Weights of a small audio-text matching model.
Model: log mel input, encoder arch convnext, encoder width 384, fusion encoder moe expert_choice.
Training: soap at rate 0.0026, 6700 steps, batches of 128.
Data: trained on chords played on synthesised instruments, 52083 training examples, 16.5 epochs.
Rows from block 3 of the fusion encoder of a small audio-text matching model, named by matrix and row number. Rows with one number within an expert belong to one neuron, the router's apart. Each number is 50 + 15 x the weight over its row's rms, rounded and kept within 0 to 99. All counts start at 0. After the name is the row's rms in percent of the matrix's.
Before each expert's rows are labels from the 100 texts, of 14976, where the router gives the expert most weight on average: "tokens" is the input token at the peak. Only what is clearly more common there than usual is listed. The data: chords played on synthesised instruments.
# router: router (fusion_encoder.blocks.3.mlp.router.weight, 32x256, trained with AdamW), inputs 172-255
# up: expert up (fusion_encoder.blocks.3.mlp.up, 32x64x256), inputs 172-255
# down: expert down (fusion_encoder.blocks.3.mlp.down, 32x256x64, transposed), outputs 172-255

# expert 26
tokens: "square"; "clarinet"; "section"; "electric"
router.26 086:40 38 69 38 48 37 39 11 68 42 38 50 49 32 50 54 66 23 63 84 64 50 44 66 61 43 59 42 34 72 56 53 39 33 39 53 47 40 58 19 55 41 36 32 54 50 34 56 80 54 34 43 41 22 30 46 50 39 53 48 44 65 34 40 55 49 60 56 68 58 25 48 52 48 50 29 42 42 58 30 55 47 58 32
up.0 147:55 54 56 68 44 56 23 51 45 65 47 46 25 63 46 43 30 46 62 44 79 41 43 46 39 49 61 37 40 47 55 24 68 34 31 43 60 65 70 44 82 41 62 41 53 62 47 52 21 32 27 46 48 41 57 47 57 24 51 38 45 56 36 41 59 42 33 77 53 42 43 54 86 68 41 34 31 42 58 59 46 55 37 69
down.0 116:50 49 53 39 67 50 59 50 54 52 22 57 42 51 52 50 56 31 61 41 52 48 63 20 49 77 35 42 65 49 63 83 41 34 70 52 40 55 40 39 50 56 67 74 48 64 42 58 69 36 66 18 23 42 33 41 30 49 52 34 45 54 47 60 40 61 57 42 34 73 45 62 30 65 53 67 40 38 46 53 37 64 38 44

# expert 19
tokens: "-"; "piano"
router.19 114:60 35 52 64 60 50 34 62 46 24 59 39 30 61 52 45 56 37 40 45 43 65 59 63 67 51 47 71 50 64 61 38 61 55 40 63 39 71 40 48 53 25 54 50 47 59 45 62 58 35 55 70 53 57 50 93 48 64 51 63 57 58 51 84 22 51 45 66 53 41 82 39 38 76 56 52 70 54 51 68 55 44 51 54
up.0 093:58 41 40 61 62 43 43 55 36 33 54 56 49 24 43 48 44 59 40 52 57 48 60 58 23 63 67 41 65 55 74 33 46 36 32 61 63 31 61 37 99 53 78 50 44 66 40 37 54 39 45 56 41 34 71 42 57 66 53 44 32 55 77 43 65 53 73 67 40 43 78 50 41 46 57 61 46 40 52 25 42 62 55 53
down.0 089:41 56 57 42 65 33 41 39 67 45 42 41 35 41 73 30 53 33 58 35 74 74 54 28 75 64 37 62 49 48 27 41 63 55 48 40 63 49 56 60 67 51 57 28 72 63 51 61 30 82 47 79 61 54 38 82 30 39 53 35 64 48 41 66 43 74 48 50 58 56 56 40 74 48 36 58 76 34 46 79 38 34 66 71

# expert 15
tokens: "<end>"; "-"; "piano"
router.15 101:50 45 55 28 45 31 38 77 43 40 65 49 22 13 65 17 55 23 40 46 66 58 57 81 37 44 46 50 38 49 61 50 26 41 30 51 18 71 08 46 66 63 36 53 60 54 28 52 42 77 52 55 38 57 52 78 43 14 42 39 57 59 54 70 29 49 21 57 21 80 34 25 40 58 63 55 33 54 47 71 55 54 50 36
up.0 076:61 44 49 63 64 37 65 69 36 58 40 74 54 37 53 58 47 60 44 92 49 25 42 37 72 68 39 30 32 45 41 61 46 49 31 52 54 67 54 26 16 41 35 51 47 31 42 57 70 44 39 54 73 47 44 18 54 56 55 33 55 48 25 36 33 63 36 20 41 45 55 44 37 44 67 52 42 42 44 81 26 55 92 56
down.0 082:31 62 53 50 65 52 50 11 28 74 59 59 58 76 35 71 48 61 56 41 58 65 51 60 38 44 45 38 26 33 46 38 41 76 44 24 58 53 32 63 55 49 33 27 51 31 54 41 47 62 62 64 21 75 46 60 51 59 52 54 54 41 59 57 41 31 50 76 10 61 35 56 60 45 83 38 36 54 08 54 40 58 51 65

# expert 28
tokens: "down"; "piano"; "d"; "square"
router.28 086:60 11 29 53 55 73 58 45 39 55 69 44 47 34 58 61 47 45 43 41 63 33 85 50 75 47 40 39 62 52 35 36 53 69 45 50 45 32 50 53 61 90 52 54 57 57 42 57 57 61 26 69 42 51 76 48 41 75 62 38 63 54 53 47 54 66 40 29 51 43 71 58 35 70 40 46 57 68 65 55 45 65 55 47
up.0 080:62 59 61 65 31 80 41 24 51 43 75 40 68 57 73 50 40 60 25 71 48 65 50 21 39 66 57 52 41 63 76 57 59 62 61 71 44 62 46 29 55 25 50 76 73 67 70 44 66 74 62 25 50 57 67 36 64 41 57 39 13 61 39 67 57 60 52 49 93 66 61 55 53 53 63 55 52 48 49 42 38 78 42 49
down.0 076:61 56 33 58 47 43 23 70 58 26 63 29 36 52 47 44 63 56 33 78 47 42 44 46 44 19 52 30 62 57 59 59 32 62 61 59 53 40 63 63 20 45 55 40 34 57 36 43 57 37 45 40 47 42 33 84 58 71 52 51 73 26 85 79 22 34 39 34 41 55 41 56 41 58 63 32 48 67 42 60 41 42 45 49

# expert 2
tokens: "down"; "arpeggio"; "piano"
router.2 112:51 39 54 29 55 61 67 25 74 64 70 54 35 43 21 22 81 46 24 70 61 40 32 61 50 64 60 57 59 79 28 74 55 35 38 50 56 79 26 25 57 51 49 38 25 33 43 35 36 56 50 65 53 62 62 87 37 19 46 89 41 61 55 72 40 16 46 36 45 48 73 47 64 22 43 68 75 41 31 47 36 68 56 55
up.0 082:53 56 00 27 48 45 35 20 50 53 42 61 63 27 50 60 64 34 43 36 96 46 40 43 52 58 24 36 44 21 53 56 21 68 58 40 36 57 40 57 38 47 57 61 71 33 50 57 66 70 21 44 54 41 31 67 35 93 48 30 79 57 69 36 64 54 57 48 47 64 62 16 32 41 49 29 57 59 59 63 46 57 73 42
down.0 087:42 66 38 75 34 65 53 36 53 71 56 24 42 22 52 56 64 25 32 68 25 48 74 55 64 14 27 37 42 49 66 32 67 38 23 56 63 67 41 45 75 61 54 64 29 49 49 68 73 50 48 22 30 62 57 53 67 48 36 50 62 44 70 32 52 52 67 53 54 42 66 77 33 51 45 57 71 46 42 27 34 66 46 66

# expert 12
tokens: "arpeggio"; "down"; "up"
router.12 096:48 54 36 42 39 48 66 58 45 63 68 47 30 27 66 54 45 20 38 67 62 24 68 49 84 55 47 49 59 39 31 53 56 27 49 28 28 72 49 41 41 61 34 64 46 59 00 49 50 69 28 34 38 53 65 56 43 49 56 43 49 16 51 64 55 65 68 12 47 64 53 51 28 59 41 15 83 66 72 78 44 62 52 48
up.0 081:57 55 48 47 59 72 61 43 41 32 58 49 51 26 49 45 39 60 36 32 51 56 29 44 60 41 34 60 45 48 26 47 57 53 47 51 75 48 51 16 48 63 50 24 51 38 75 50 56 68 38 69 70 34 49 46 33 41 71 59 75 51 29 31 40 40 55 99 77 33 70 62 49 29 59 49 44 53 37 49 58 21 60 47
down.0 076:32 30 42 42 58 29 41 28 65 45 53 28 35 63 43 51 77 41 64 68 62 34 61 45 76 37 44 61 34 32 64 22 55 66 37 55 50 65 77 45 59 54 59 53 30 35 54 73 50 57 56 52 40 37 57 28 61 53 37 38 43 63 39 32 51 64 34 53 18 54 33 39 71 61 42 71 98 34 50 61 56 55 34 27

# expert 31
tokens: "in"; "reverberant"; "7th"
router.31 107:51 35 25 30 38 39 57 30 69 61 59 46 36 43 45 41 54 39 42 43 41 53 50 79 55 61 31 39 69 65 59 60 38 53 31 41 33 61 41 27 62 86 39 26 34 50 42 54 74 40 35 73 36 58 53 42 30 51 53 55 44 46 45 55 51 45 40 47 52 73 22 44 32 69 66 68 56 39 54 35 67 58 77 25
up.0 082:61 50 62 76 46 56 80 44 22 54 54 45 42 28 61 60 60 53 61 41 66 74 77 52 56 59 53 30 41 60 64 34 67 44 28 63 27 59 30 85 45 66 48 36 43 34 48 55 38 56 54 30 54 40 22 65 75 56 63 25 58 66 66 80 19 62 35 63 57 55 43 37 54 29 37 15 44 47 65 53 59 45 70 52
down.0 116:61 53 48 63 22 42 55 67 37 20 63 61 70 53 20 46 70 36 41 59 42 38 55 66 20 48 57 47 47 45 85 55 37 51 55 43 48 61 43 15 77 59 46 50 37 47 21 59 61 39 42 60 60 45 68 43 37 61 50 36 64 56 07 49 44 30 49 26 61 27 35 38 49 56 35 49 43 52 48 23 54 42 29 48

# expert 17
tokens: "-"; "string"; "clarinet"
router.17 109:56 46 28 76 46 38 42 52 53 74 21 62 66 35 36 34 83 33 68 27 26 56 48 63 45 50 42 56 48 53 60 50 43 51 48 32 52 47 53 31 76 65 48 35 56 49 50 39 49 38 53 77 45 33 58 32 70 33 36 62 66 51 33 41 51 69 43 66 35 38 49 44 36 47 31 74 49 58 62 68 59 55 77 59
up.0 096:80 11 83 44 36 56 48 64 61 78 38 31 59 51 61 62 41 56 54 57 77 13 54 47 56 47 19 63 13 46 49 41 30 47 34 40 50 49 50 18 41 44 48 72 48 64 36 59 62 47 15 50 64 63 64 44 34 30 21 43 37 39 68 42 84 57 39 27 33 59 67 34 30 46 22 54 75 80 53 52 45 59 30 63
down.0 101:46 36 50 35 58 48 45 30 36 36 55 84 44 44 31 59 34 57 74 45 55 76 58 29 46 61 53 57 60 58 50 46 30 44 41 75 59 49 46 50 27 60 51 54 58 62 40 22 68 42 35 37 37 56 46 42 45 12 65 59 26 66 44 41 69 32 66 35 60 87 36 77 38 55 58 52 68 29 53 29 36 52 44 46